From a checkpoint of a small CTC audio transcriber.
Data: trained on short made-up English sentences, spoken by a formant synthesiser in many voices, 26041 training examples, 31.5 epochs.
Rows from block 4, named by matrix and row number. Rows with one number belong to one neuron. Each number is 200 + 40 x the weight over its row's rms, rounded and kept within 0 to 999. All counts start at 0. After the name is the row's rms in percent of the matrix's.
# u: gMLP up (value half) (model.blocks.4.mixer.u.weight, 256x192), inputs 0-191
# v: gMLP up (gate half) (model.blocks.4.mixer.v.weight, 256x192), inputs 0-191
# out: gMLP down (model.blocks.4.mixer.out.weight, 192x256, transposed), outputs 0-191
u.215,105,224,182,143,234,224,254,193,214,152,247,225,193,243,195,189,215,140,157,148,204,210,143,168,154,191,259,211,212,185,176,216,186,140,249,160,188,137,233,228,259,234,193,249,147,205,258,242,178,129,201,221,115,162,171,93,184,192,172,222,234,260,236,280,163,176,201,229,236,187,192,155,187,213,224,168,216,222,199,207,270,173,85,152,162,127,203,194,247,161,191,228,124,153,190,105,164,172,168,214,182,174,150,230,181,251,191,161,158,286,193,253,224,190,143,233,206,175,249,163,197,193,200,148,201,143,262,216,288,225,144,239,227,257,154,205,182,194,191,184,168,186,251,150,165,224,159,226,192,191,175,186,233,158,169,166,163,241,203,239,259,207,160,189,214,269,219,153,248,153,167,258,242,162,243,168,182,82,192,160,178,219,220,231,166,135,207,215,125,214,213,218,198
u.216,112,226,195,229,263,243,162,175,206,178,109,211,155,197,187,217,214,299,230,271,217,255,149,161,175,184,133,157,178,173,225,217,99,266,212,231,166,204,154,187,131,137,211,163,182,204,218,154,243,174,234,161,224,255,241,243,262,215,217,174,191,156,225,176,207,184,166,243,142,171,232,188,141,104,133,218,170,233,125,247,251,199,188,235,151,165,156,144,175,165,235,179,191,201,179,155,237,201,207,193,170,216,225,143,226,212,156,148,181,212,168,148,235,163,154,168,196,261,157,180,227,256,181,185,169,143,199,205,171,205,235,194,184,203,220,189,231,178,90,171,256,184,223,175,248,92,178,138,219,235,194,150,234,187,222,182,181,214,238,134,193,219,220,241,204,221,88,166,155,174,160,284,152,189,185,176,211,158,155,215,201,232,196,191,240,243,142,205,245,204,103,152,195
u.217,110,117,120,212,246,214,205,174,220,247,187,255,263,171,179,221,238,188,228,179,292,246,193,217,156,191,270,92,197,255,206,172,193,223,203,216,195,168,168,207,189,179,214,219,245,238,155,254,158,139,132,202,243,231,232,275,244,181,208,197,213,125,192,189,174,170,269,183,133,157,232,264,159,190,218,197,139,185,191,176,200,249,219,227,220,242,267,170,170,199,181,206,181,184,177,259,261,221,245,157,210,330,175,243,170,189,189,109,130,190,278,177,156,222,172,139,151,186,142,240,237,152,202,214,265,185,124,179,204,213,161,217,210,252,214,216,206,209,201,138,249,165,223,186,167,167,229,165,195,185,209,135,168,166,191,164,191,193,201,256,183,155,224,199,163,224,226,169,173,151,170,262,106,138,179,230,122,230,213,218,226,163,174,163,194,203,248,139,210,283,233,183,191
u.219,099,143,188,231,255,250,234,207,215,229,176,222,166,140,244,160,204,174,140,126,153,245,150,205,242,241,208,165,186,164,148,203,155,219,175,187,198,281,231,204,208,188,144,204,153,174,199,237,191,157,178,242,226,329,208,211,239,228,209,240,226,187,200,215,177,169,208,182,166,234,269,311,182,219,167,191,172,184,103,196,178,222,270,198,177,216,182,211,181,226,138,233,272,198,149,234,132,167,203,181,217,186,262,195,198,215,130,191,202,230,198,199,185,234,180,147,263,193,145,221,252,186,196,200,219,120,164,219,204,219,222,175,133,239,214,171,219,205,196,93,238,163,216,207,138,157,257,171,210,181,283,158,196,207,180,204,138,160,287,147,187,134,208,156,158,190,176,203,234,225,204,150,204,172,272,148,221,131,220,190,246,283,170,138,248,103,189,198,205,237,165,192,132
u.220,093,257,197,211,210,218,141,188,217,161,151,150,178,145,253,124,173,223,197,220,213,160,244,228,246,207,147,208,295,243,135,119,212,172,269,222,256,126,214,292,209,201,256,240,221,165,162,190,159,229,216,214,239,224,178,156,138,178,137,210,240,202,227,170,162,235,177,178,228,155,193,176,134,250,201,159,165,171,214,241,160,257,221,179,236,224,208,169,126,207,275,141,204,193,211,185,130,227,168,220,189,223,238,227,249,203,224,237,227,210,221,241,225,237,203,209,195,235,169,190,196,205,253,193,186,196,195,154,194,204,252,152,172,153,105,161,259,205,225,206,217,237,204,235,189,140,210,157,204,250,243,233,266,211,237,218,169,242,238,163,181,200,228,103,175,151,237,264,206,269,239,186,213,247,203,89,199,239,182,241,270,229,180,111,175,182,222,257,281,111,164,202,221
u.221,099,164,209,188,166,156,116,276,257,206,238,214,213,158,156,162,155,227,180,228,205,194,236,226,132,237,237,176,177,217,216,152,173,278,158,137,196,195,216,181,265,245,129,160,230,209,289,158,192,214,157,235,263,202,203,208,178,184,224,157,219,116,87,225,214,165,247,206,213,251,199,184,171,108,228,168,142,187,130,181,218,220,187,204,232,123,200,235,198,273,277,228,247,262,205,188,243,231,266,182,255,215,218,132,135,265,207,168,199,182,216,221,206,190,220,172,202,147,207,139,178,215,205,212,166,191,204,212,240,183,200,239,179,220,197,296,141,277,231,224,137,211,146,144,252,247,237,206,149,202,169,216,251,124,225,137,183,163,195,231,187,205,125,207,201,222,272,177,179,204,173,211,173,215,158,198,226,214,185,251,196,232,284,216,213,262,183,113,152,187,194,234,193
u.224,101,176,162,125,196,187,180,271,225,149,220,248,203,170,207,171,186,172,137,285,190,159,146,207,191,103,167,236,202,150,209,145,196,240,125,245,168,286,198,173,203,193,249,242,170,204,267,209,98,151,229,204,203,250,151,221,189,155,208,203,243,133,165,195,172,180,210,227,200,269,200,223,180,201,191,190,203,222,216,222,234,191,157,200,161,176,170,175,228,133,267,226,128,216,169,134,165,125,252,237,208,172,126,203,156,151,231,170,195,256,194,226,153,102,134,151,166,133,171,248,246,161,187,248,242,197,186,226,134,221,92,187,258,170,184,165,223,233,217,187,212,158,248,204,175,240,218,229,128,225,197,220,253,264,176,216,146,208,268,223,187,213,173,196,226,204,211,206,124,110,201,245,244,190,178,173,222,170,205,162,230,232,215,195,167,146,209,156,128,216,155,217,211
u.225,105,176,203,187,213,254,223,177,249,257,228,199,155,211,134,181,216,155,187,150,193,113,174,175,204,180,231,166,189,218,189,181,163,249,206,132,121,171,208,138,133,232,116,215,168,191,225,137,195,170,144,177,244,141,214,164,260,105,211,138,234,210,179,174,226,215,263,209,236,198,221,182,190,261,250,196,178,225,164,173,198,203,248,225,139,128,223,229,232,203,179,237,223,172,221,226,191,242,193,164,183,270,208,142,177,174,144,196,215,230,172,176,157,213,251,169,230,118,229,217,156,230,205,236,103,194,185,233,197,121,208,232,117,152,251,262,194,173,202,202,201,263,274,133,247,261,245,135,187,146,201,235,234,170,214,236,203,257,275,219,261,237,149,147,199,262,242,113,156,101,156,182,195,177,162,181,164,207,180,194,184,174,207,182,205,161,179,190,225,240,174,209,272
u.226,101,190,194,155,162,175,254,216,268,242,260,198,183,203,200,175,209,171,210,227,158,241,114,178,222,195,215,163,195,228,189,159,191,169,224,113,223,195,220,172,267,229,253,159,159,241,172,262,195,153,110,204,143,240,307,149,197,162,213,222,249,199,232,207,137,223,171,167,187,128,198,204,97,276,140,213,207,203,167,220,184,205,237,203,142,112,230,231,286,231,238,207,248,188,186,239,143,176,253,229,228,213,138,178,177,184,181,201,144,185,119,185,210,162,181,243,239,94,250,151,242,161,187,226,239,169,232,165,195,125,238,234,239,215,151,201,177,257,137,204,184,189,202,260,168,247,231,258,100,202,221,134,175,150,190,176,225,190,236,166,167,142,228,154,124,186,193,220,189,193,181,254,210,154,126,167,238,207,181,145,237,194,178,206,200,205,205,164,185,194,147,183,192
u.227,100,144,136,226,203,178,320,223,211,210,268,143,244,170,200,238,91,207,230,185,177,121,231,203,232,159,161,217,165,165,161,221,233,202,204,152,194,193,172,200,207,227,174,209,213,187,278,190,198,148,178,175,164,140,224,131,159,178,161,245,224,207,188,188,211,231,205,210,168,230,214,218,230,198,147,205,165,233,144,165,238,196,215,198,206,202,229,126,180,172,274,253,162,268,186,195,201,135,224,240,237,154,180,237,138,211,176,193,137,138,144,197,181,134,162,268,199,108,230,132,332,202,224,204,231,216,195,202,197,180,148,160,228,234,179,201,206,146,211,227,182,156,244,246,185,157,230,174,121,234,229,174,274,229,241,272,264,188,206,215,132,222,159,203,270,208,230,237,246,194,178,238,210,202,212,242,267,156,209,108,173,239,261,186,194,144,192,159,228,158,183,248,227
u.228,112,186,211,203,224,179,176,227,220,219,196,189,186,234,160,144,223,221,215,228,186,246,236,220,105,203,143,217,173,145,137,206,177,233,109,148,182,267,147,167,272,268,247,234,210,216,292,235,182,233,205,268,183,139,244,133,202,209,169,176,201,172,184,176,225,149,222,163,138,210,240,165,168,175,162,191,154,197,218,166,160,172,147,285,208,154,231,131,243,223,246,194,157,218,158,199,212,159,215,100,233,280,176,203,128,249,220,156,177,230,235,217,213,202,222,167,187,160,263,107,158,246,156,198,164,241,156,175,106,189,175,163,147,177,148,237,170,249,164,175,135,228,184,176,219,154,166,235,155,161,141,175,211,202,158,190,188,118,186,202,149,200,173,187,252,179,209,151,161,230,164,217,184,161,186,218,283,201,191,194,139,272,144,198,200,276,161,151,193,204,145,198,226
u.229,105,214,210,197,212,136,157,244,147,192,133,230,146,210,222,208,219,217,238,183,185,175,237,108,258,144,130,135,162,198,259,240,156,210,215,230,197,244,103,226,190,92,249,171,164,170,218,200,182,196,182,142,219,177,172,226,180,199,180,159,179,191,222,193,140,147,149,236,189,150,230,191,199,208,219,266,217,152,191,181,229,180,198,179,197,217,171,161,253,143,157,220,170,184,237,97,260,133,208,226,172,201,160,235,229,280,212,235,235,255,215,185,202,175,174,188,266,229,216,235,208,146,161,152,206,150,176,166,123,226,178,267,152,238,136,143,194,206,195,187,197,186,164,182,234,98,217,150,241,234,194,197,170,227,234,167,198,129,209,158,178,165,224,229,219,198,130,160,185,240,203,248,216,201,265,218,274,164,189,268,158,303,183,259,192,235,170,117,208,182,116,208,213
v.215,088,186,159,274,213,153,213,209,209,285,225,192,150,175,169,198,225,258,210,274,247,195,210,177,253,127,223,130,221,222,156,146,187,317,203,196,184,229,215,272,205,227,147,120,198,151,261,202,177,182,217,202,223,232,256,193,153,151,207,188,187,187,182,182,169,216,149,192,111,210,189,219,179,168,162,243,221,226,143,163,171,183,232,222,167,175,271,198,175,276,231,153,118,207,82,248,191,132,216,183,117,138,229,253,206,184,224,169,241,208,178,179,217,120,227,234,231,156,186,138,211,264,160,242,238,185,186,122,169,223,164,210,149,155,252,225,204,228,215,125,144,183,154,277,200,168,148,180,204,196,150,175,233,173,246,219,264,138,251,170,203,233,205,211,195,241,191,183,193,213,177,185,212,155,239,223,232,217,139,228,177,212,230,113,208,246,237,152,239,156,210,202,216
v.216,114,201,222,243,195,235,178,238,260,130,186,159,184,192,215,248,221,268,228,224,168,212,155,214,193,137,243,192,163,173,266,223,143,205,178,172,209,213,194,207,167,217,207,117,128,263,216,108,232,195,220,160,204,221,219,231,253,120,193,156,204,252,166,217,125,158,240,252,241,211,207,221,232,167,146,252,263,170,158,171,267,186,187,214,155,233,219,245,230,150,160,247,175,254,200,155,244,162,250,197,165,127,207,155,166,196,131,192,85,245,124,228,236,180,184,212,240,226,180,167,212,221,162,254,193,110,284,286,212,218,195,186,211,189,129,217,252,174,190,157,210,221,236,186,225,214,153,172,218,231,243,160,235,196,223,172,244,179,260,127,134,227,154,193,181,138,144,192,224,199,184,255,206,172,200,252,171,168,250,158,223,172,230,259,240,243,210,221,287,257,166,192,187
v.217,087,147,144,204,226,177,233,253,219,254,188,217,188,246,240,198,206,249,181,100,215,196,121,239,176,226,242,167,176,189,206,216,200,224,180,104,168,150,244,187,227,175,181,126,177,198,282,237,227,203,137,198,241,177,217,227,235,185,169,34,242,186,193,202,186,160,223,216,168,303,169,148,174,210,172,243,253,159,233,166,272,226,200,203,202,202,272,126,113,176,218,190,194,158,186,219,178,205,191,222,167,148,177,278,198,200,181,146,186,162,185,184,196,193,177,250,154,168,179,193,192,169,205,216,165,161,216,133,238,190,231,271,240,242,160,237,165,165,144,182,235,124,245,163,224,152,199,193,253,153,171,245,272,129,207,232,223,190,200,100,186,193,228,192,162,268,208,185,190,138,217,228,205,211,237,220,179,222,157,181,214,178,223,202,107,214,185,139,233,219,186,164,126
v.219,102,173,220,113,205,131,223,141,155,217,252,168,150,152,173,223,193,189,161,133,176,226,201,228,208,322,185,227,218,245,166,147,164,223,222,101,192,123,231,217,211,243,206,200,240,192,229,142,65,191,276,217,179,179,200,206,151,191,220,245,185,197,97,142,126,186,228,157,178,210,150,201,195,232,156,105,204,234,202,215,234,235,182,171,228,210,260,276,155,236,242,245,200,204,174,162,143,167,208,197,245,147,225,196,171,149,198,150,230,182,195,212,200,163,237,164,131,207,235,242,153,224,234,186,179,251,171,252,255,225,152,161,209,155,231,188,232,220,156,136,152,181,170,219,215,246,234,248,125,155,228,187,196,251,231,218,242,210,220,143,214,241,159,223,224,208,166,241,231,140,237,217,200,225,147,171,194,180,161,178,233,200,230,219,123,262,272,196,188,194,151,167,227
v.220,090,195,258,236,170,193,269,161,179,213,221,267,158,158,157,179,149,210,222,230,140,178,166,169,231,200,150,232,200,205,180,211,164,283,242,187,134,258,92,210,171,162,225,127,237,258,274,228,248,165,201,223,245,187,147,248,160,252,174,160,144,191,173,265,198,148,144,249,143,210,269,207,136,173,148,266,197,202,196,181,232,195,133,229,187,235,173,128,189,232,263,259,220,163,224,182,206,173,189,188,245,232,211,227,265,237,243,204,146,250,175,225,199,228,223,232,203,244,173,211,213,216,180,180,186,157,169,194,180,218,161,231,272,162,284,189,216,126,113,188,223,94,203,148,216,196,204,209,211,217,200,185,217,222,146,196,204,180,148,113,197,180,225,197,211,217,111,218,153,186,121,197,214,231,249,208,285,189,196,220,175,277,212,187,181,208,226,161,137,236,231,251,142
v.221,103,193,144,220,239,225,262,171,166,203,190,213,179,172,231,266,138,264,211,124,180,146,221,242,199,243,117,256,223,151,233,174,207,216,263,212,236,184,244,224,254,180,196,225,214,185,181,175,154,145,164,155,141,224,248,191,184,205,253,267,146,167,209,224,196,122,136,206,245,218,167,342,272,248,248,118,238,269,195,205,196,202,166,197,165,219,246,235,182,226,228,100,172,196,213,219,171,202,211,224,229,281,184,209,218,212,261,262,220,158,182,258,164,199,185,202,148,223,173,239,174,181,274,189,137,216,232,206,226,190,257,138,188,185,151,163,227,146,185,141,140,305,230,267,227,150,213,268,168,192,255,181,204,264,219,238,231,192,187,205,243,183,186,185,204,197,156,212,245,159,199,188,213,162,144,153,179,190,221,158,226,221,186,157,228,158,196,274,182,143,232,179,231
v.224,091,209,207,248,171,145,225,161,258,121,175,143,178,171,194,209,162,186,162,167,189,111,204,171,185,160,187,112,190,138,195,228,180,157,237,191,257,236,97,217,212,175,199,283,177,181,299,186,187,215,217,176,172,150,197,152,191,193,166,215,239,230,146,168,150,176,132,277,196,270,229,254,246,183,242,147,158,185,168,189,160,293,132,189,121,179,205,239,266,213,165,256,195,207,199,146,185,104,240,131,220,170,214,158,200,239,183,180,229,185,226,193,120,175,152,171,220,127,225,200,173,251,206,178,192,172,164,174,168,264,162,180,190,189,220,147,197,254,204,130,127,253,181,142,199,194,195,209,168,199,226,191,232,150,141,176,173,174,154,165,177,194,231,208,229,187,212,192,194,204,187,228,217,183,192,114,248,173,214,250,146,286,227,247,215,261,176,214,150,127,168,192,235
v.225,089,184,155,129,195,137,217,218,200,250,132,187,192,136,213,235,216,225,210,187,226,149,204,97,235,160,215,228,172,243,183,154,178,169,220,175,173,150,218,151,302,203,198,154,136,218,220,276,201,200,284,193,230,256,288,241,205,185,210,206,144,146,195,255,203,234,181,176,150,212,226,275,182,201,197,147,164,161,158,182,142,166,197,185,168,186,213,212,249,194,164,184,214,201,138,102,139,203,279,198,280,204,179,155,233,189,153,192,194,283,179,160,195,161,184,179,202,159,176,211,197,187,200,209,181,142,209,242,173,190,272,199,232,206,181,239,201,257,170,181,212,212,170,227,213,208,310,228,139,213,152,157,229,198,130,161,149,154,170,128,131,116,218,212,197,169,126,176,243,231,197,248,128,173,195,234,256,185,203,139,209,164,187,207,188,288,172,198,170,122,227,178,172
v.226,105,207,232,156,211,189,192,225,214,177,175,156,82,175,171,195,162,249,185,167,147,201,173,197,214,178,182,226,195,216,261,230,237,138,217,204,242,145,236,204,227,191,181,222,215,180,160,233,83,124,179,198,155,242,186,176,281,185,224,256,160,200,247,294,104,120,145,148,221,179,233,239,209,242,239,186,231,269,208,214,207,194,187,114,115,201,197,237,184,211,211,132,159,197,234,135,198,142,191,270,196,176,156,196,211,135,256,169,236,153,113,184,249,228,144,235,192,247,233,258,192,240,195,186,148,262,201,170,242,232,235,222,182,252,140,164,202,209,224,209,151,266,200,269,131,180,216,185,210,251,186,152,192,273,256,210,251,167,158,221,169,222,206,226,140,134,166,198,198,166,180,223,204,164,218,186,210,204,144,191,208,274,251,174,169,210,183,177,178,133,179,158,243
v.227,100,139,211,186,239,186,302,218,173,182,125,193,207,224,142,154,158,239,188,206,163,253,214,211,156,219,125,201,205,208,153,159,215,189,120,197,167,224,188,211,233,167,183,239,231,120,315,172,172,174,174,221,214,163,162,178,231,242,174,160,225,210,197,142,161,130,285,240,174,267,159,237,240,218,207,193,167,201,139,245,194,248,161,310,211,197,144,131,242,270,196,230,151,223,202,278,196,155,192,214,164,163,245,229,243,241,145,226,226,190,222,219,122,228,163,161,193,191,207,222,308,143,235,218,188,138,159,175,194,205,224,229,219,206,231,192,200,268,183,180,170,153,294,178,194,144,184,217,219,210,242,111,209,236,209,178,184,166,203,133,186,250,223,251,116,176,192,216,177,197,199,265,165,257,181,164,144,202,224,220,225,224,180,198,260,161,187,200,114,194,202,212,226
v.228,102,236,141,260,184,166,203,121,161,186,250,180,144,207,160,166,185,216,189,214,132,217,200,220,216,234,144,195,173,140,184,148,218,164,204,174,144,280,218,177,241,226,175,222,159,177,322,227,209,236,260,220,127,231,195,185,175,281,177,113,257,197,226,219,221,189,159,173,171,206,231,161,210,238,86,131,265,137,232,161,233,219,223,192,194,89,188,253,169,146,199,272,249,168,227,162,206,172,177,239,236,207,175,165,177,225,146,159,183,187,203,152,211,140,128,249,203,152,186,165,203,246,207,191,256,220,266,135,166,201,193,175,219,171,198,232,148,217,210,159,228,171,205,182,280,198,189,279,99,146,186,213,247,199,124,159,218,257,199,209,218,178,161,186,144,245,277,205,250,218,223,193,218,139,195,145,223,154,211,175,143,182,202,197,202,200,172,202,189,237,167,188,216
v.229,106,151,268,228,262,193,223,207,194,162,153,171,143,154,221,177,145,236,183,171,173,218,208,102,175,200,166,241,147,166,218,212,122,151,221,247,176,229,186,216,201,224,179,95,145,179,245,243,141,203,223,182,106,214,141,165,144,178,220,238,180,106,193,142,224,133,159,272,165,295,186,199,126,209,205,206,133,153,168,221,213,194,209,190,159,138,173,197,195,289,218,193,185,204,220,168,193,142,190,218,217,183,138,206,257,243,210,186,178,131,182,203,210,237,173,207,260,191,189,196,114,171,199,166,164,206,235,244,168,217,211,188,183,214,181,161,121,187,141,136,163,210,185,169,183,170,160,219,182,210,191,133,141,170,168,233,199,156,227,192,121,186,219,237,206,232,151,172,221,198,163,204,171,173,109,211,190,218,188,268,83,199,201,249,267,252,146,176,149,190,199,187,157
out.215,099,185,195,213,97,246,196,159,227,262,277,200,219,202,229,187,179,212,219,236,185,209,211,158,189,195,241,171,289,166,217,182,185,279,127,217,234,218,166,201,280,212,129,151,170,244,143,199,232,132,238,171,189,202,201,286,175,280,213,176,236,182,189,244,187,198,208,205,203,207,180,244,280,157,124,206,189,198,177,161,254,267,254,205,245,207,234,226,141,254,202,221,218,222,104,265,191,170,195,226,260,156,161,240,237,172,199,179,172,225,230,190,144,183,259,189,201,221,136,185,156,239,192,219,194,265,240,235,149,163,225,209,199,207,172,274,201,138,231,163,136,227,251,211,264,232,226,202,234,190,224,172,147,244,184,209,285,175,165,213,199,183,220,166,194,174,154,238,147,264,221,173,185,211,175,291,232,267,256,227,237,137,284,155,243,197,188,254,259,220,121,188,189
out.216,116,207,137,270,245,227,227,277,242,125,180,193,199,246,258,144,214,233,232,163,176,159,151,160,181,217,254,138,158,135,249,217,161,262,182,244,188,216,188,162,190,157,188,131,134,145,201,202,229,164,192,190,310,222,189,218,208,222,131,149,205,228,179,246,207,212,253,211,267,196,217,159,230,206,186,200,247,232,179,207,230,223,211,142,166,175,171,185,176,158,172,197,230,157,140,241,214,249,185,194,160,130,233,173,209,163,139,212,103,102,183,220,154,182,191,165,182,297,228,144,158,251,249,151,218,169,220,157,182,189,148,112,179,167,188,189,189,221,209,280,236,206,220,223,238,273,233,205,248,227,198,176,216,211,215,194,224,149,264,229,203,251,197,265,123,205,204,201,227,170,169,216,247,175,152,240,198,138,139,154,223,189,255,252,251,249,177,211,201,107,208,205,228
out.217,114,173,208,181,229,181,205,245,201,197,233,187,173,192,188,181,172,240,151,234,129,130,172,194,261,201,193,261,160,143,168,199,196,185,238,212,158,144,195,226,212,251,204,184,167,228,251,155,222,291,175,189,196,200,181,161,181,154,160,154,170,183,196,182,145,226,233,257,286,218,234,183,204,183,130,225,309,267,289,217,210,195,141,163,184,166,124,157,178,227,195,141,142,274,249,171,191,168,192,272,226,88,234,137,256,211,217,179,193,206,133,273,215,275,155,206,268,199,256,224,217,233,249,256,168,208,217,257,233,168,257,149,195,187,229,254,147,131,240,218,167,231,114,139,196,189,150,215,189,188,225,265,199,177,203,261,261,160,188,128,171,210,169,175,193,193,175,207,245,203,268,144,249,214,262,223,208,161,177,226,190,187,231,232,185,203,172,226,208,147,180,230,225
out.219,099,218,241,266,179,286,164,233,173,247,197,239,204,264,142,241,192,231,140,243,156,220,157,157,217,266,184,212,247,175,208,191,126,153,233,289,156,182,243,189,195,202,218,263,247,245,151,239,237,169,196,176,179,143,223,177,256,204,178,160,186,169,186,269,221,152,239,185,234,199,204,192,204,201,160,238,170,216,190,261,124,193,223,181,177,236,167,274,172,149,182,270,203,220,161,237,109,191,136,127,217,179,249,202,225,239,208,209,170,226,263,187,213,170,170,205,200,181,178,259,200,215,95,248,299,154,196,198,260,179,202,224,150,236,105,225,245,166,213,254,205,260,192,225,204,203,255,139,220,176,192,223,182,289,203,114,151,197,138,223,221,190,229,185,246,132,104,129,159,184,176,186,233,177,219,168,183,164,240,196,217,210,237,218,190,173,205,281,178,220,232,211,191
out.220,083,133,223,182,190,179,204,234,204,215,188,116,181,172,211,249,118,208,182,174,174,194,238,197,270,209,239,268,176,201,272,215,200,249,181,180,192,241,152,248,267,160,154,156,250,197,179,242,189,201,212,141,195,199,184,174,192,181,158,143,126,198,190,265,170,236,186,224,207,230,223,217,90,245,236,187,290,248,181,232,147,195,166,125,250,157,234,231,226,305,273,253,219,121,295,216,195,142,126,228,225,199,145,273,257,209,200,180,212,210,199,255,164,188,173,165,262,184,180,192,208,243,230,218,100,186,129,237,298,173,200,188,175,222,218,190,178,172,97,174,156,200,195,135,222,223,195,178,180,224,194,224,204,241,287,230,159,213,167,174,232,179,214,260,214,210,162,172,210,228,191,199,195,216,199,147,262,165,190,185,206,231,150,224,189,219,185,157,152,252,256,176,200
out.221,101,239,197,259,221,226,247,243,174,197,269,241,253,217,193,252,226,195,170,129,159,204,207,143,192,241,289,187,203,220,235,243,251,139,166,242,170,175,271,213,149,269,181,121,201,130,269,150,182,259,224,218,168,234,198,175,217,227,208,154,182,193,162,267,192,224,189,198,283,229,179,168,194,202,196,183,248,177,247,279,179,159,250,169,209,239,168,168,152,184,191,122,300,213,261,212,227,166,179,226,132,157,163,164,176,135,218,178,216,147,256,189,207,232,235,181,239,168,217,213,160,200,272,156,230,224,158,220,249,199,224,175,222,230,245,151,196,197,115,220,239,231,130,205,98,257,158,216,185,211,174,217,241,135,170,270,171,153,120,136,219,137,215,220,170,196,179,232,208,261,232,205,203,218,202,216,209,148,148,201,194,207,190,237,207,178,172,274,199,174,240,268,264
out.224,109,112,214,272,82,207,194,187,185,260,203,181,151,234,151,252,191,209,167,144,133,180,183,266,160,242,152,216,198,212,150,219,201,195,216,269,185,221,112,160,210,178,225,180,295,214,246,124,234,284,191,212,209,146,236,203,220,245,151,178,153,142,220,214,246,211,154,180,161,203,238,217,172,124,205,230,195,252,175,166,215,192,243,229,255,179,248,181,143,199,179,252,210,126,265,199,221,199,181,185,173,201,220,202,250,197,221,243,214,160,166,216,178,235,218,217,194,227,142,274,188,242,195,135,218,299,169,195,233,209,197,164,162,227,109,215,200,221,164,198,230,187,189,293,259,206,174,156,241,223,188,199,176,227,245,232,229,278,98,206,182,206,200,199,218,223,169,155,181,297,182,185,229,258,224,248,199,220,221,240,153,170,237,222,305,233,193,175,250,203,211,209,162
out.225,112,201,274,168,140,212,220,186,208,180,241,154,136,246,227,211,172,205,194,241,160,266,190,250,264,243,138,278,211,289,227,220,243,163,227,168,254,180,238,215,279,205,208,176,201,206,221,213,201,210,226,166,139,132,150,197,134,212,248,244,125,129,171,227,223,226,158,200,185,178,172,162,210,185,220,168,164,184,235,224,155,205,207,186,242,235,258,227,189,299,216,222,207,151,227,188,268,272,137,207,245,169,144,236,226,172,229,219,188,116,154,174,231,183,126,213,159,229,188,176,208,214,230,176,317,269,214,218,208,220,171,225,215,290,188,137,182,222,223,162,196,135,154,253,197,249,195,199,221,315,262,148,172,259,272,198,188,224,151,205,236,195,239,226,165,131,196,219,206,210,201,121,233,242,235,275,220,222,218,221,204,204,224,243,188,188,149,192,210,193,140,194,188
out.226,111,195,141,153,174,200,190,241,149,157,146,193,236,226,205,178,140,96,267,174,208,195,200,140,209,137,233,157,181,222,236,188,221,147,199,106,177,146,203,164,195,150,107,131,125,226,142,174,244,184,202,215,240,165,147,253,172,203,252,211,227,141,257,218,203,196,187,149,160,136,164,203,185,163,198,152,220,142,261,254,228,246,178,214,241,250,221,229,207,226,151,222,190,209,165,177,220,226,224,216,163,215,213,225,147,203,235,127,177,198,215,117,211,108,201,210,133,244,224,162,174,184,208,199,153,189,204,141,220,258,161,235,247,259,155,179,77,91,128,200,219,282,287,217,216,230,218,198,204,203,203,165,198,216,139,198,262,191,171,207,232,220,248,185,217,239,227,172,197,224,188,213,197,167,172,251,191,250,170,218,223,236,204,210,265,223,167,164,273,201,153,225,181
out.227,099,226,250,195,236,204,250,224,186,224,100,237,213,269,226,205,228,282,209,201,252,223,165,218,244,206,210,180,200,240,169,191,187,169,168,216,205,171,141,234,218,175,167,193,85,227,194,233,188,183,159,222,257,187,134,212,270,222,250,210,222,211,186,177,239,190,190,210,111,149,120,229,190,170,205,200,185,225,199,254,134,242,202,228,148,277,191,247,195,202,225,178,220,149,146,190,204,301,210,202,156,225,227,288,177,241,177,214,221,217,219,196,271,201,182,173,232,279,213,208,177,219,194,164,278,197,207,105,226,325,173,237,200,142,213,212,208,216,222,203,228,199,156,249,209,246,214,167,257,203,173,167,223,254,232,190,181,144,172,295,256,181,243,235,104,203,214,188,173,250,162,169,140,140,215,249,228,135,213,194,208,245,221,229,147,206,159,249,234,116,207,175,145
out.228,123,271,209,216,204,180,234,203,180,204,191,185,215,239,185,166,223,256,254,270,213,261,195,223,191,165,202,200,195,243,241,307,232,239,182,176,150,150,179,254,175,175,208,185,158,241,200,174,163,207,257,217,230,232,115,180,165,175,158,218,182,152,190,193,221,289,185,232,178,117,123,227,155,238,184,200,206,176,270,252,220,145,243,207,218,260,177,241,247,136,213,221,178,130,211,143,252,189,209,198,129,233,203,266,217,186,177,181,183,214,244,151,191,175,155,118,228,291,225,173,167,261,287,199,208,162,226,139,240,259,116,233,208,133,221,145,217,207,192,262,159,221,280,257,163,215,239,195,207,179,218,205,261,239,209,164,216,191,234,298,166,234,237,216,184,204,192,202,203,210,216,240,191,228,225,238,219,263,97,229,217,186,167,153,161,231,141,253,203,249,169,265,225
out.229,104,275,171,219,221,242,261,239,272,240,182,196,200,186,164,198,226,208,153,187,209,233,171,139,161,218,168,167,182,180,173,208,200,186,200,205,230,187,252,190,183,254,163,178,191,207,197,263,213,178,269,189,186,235,204,260,213,197,223,259,163,190,164,219,215,199,201,172,203,242,220,202,227,135,138,154,131,204,142,130,168,186,199,200,205,199,239,175,269,248,216,173,181,311,116,220,153,197,301,196,242,152,197,144,195,128,194,192,266,206,210,233,223,219,123,181,176,84,232,204,156,279,234,201,218,197,125,197,156,188,197,196,267,172,263,187,163,239,272,243,145,156,126,277,195,311,227,266,149,215,220,167,188,194,144,181,210,244,147,178,168,199,234,278,261,198,199,218,180,187,206,188,175,206,119,213,174,231,148,212,223,188,263,167,212,216,216,228,156,177,282,196,250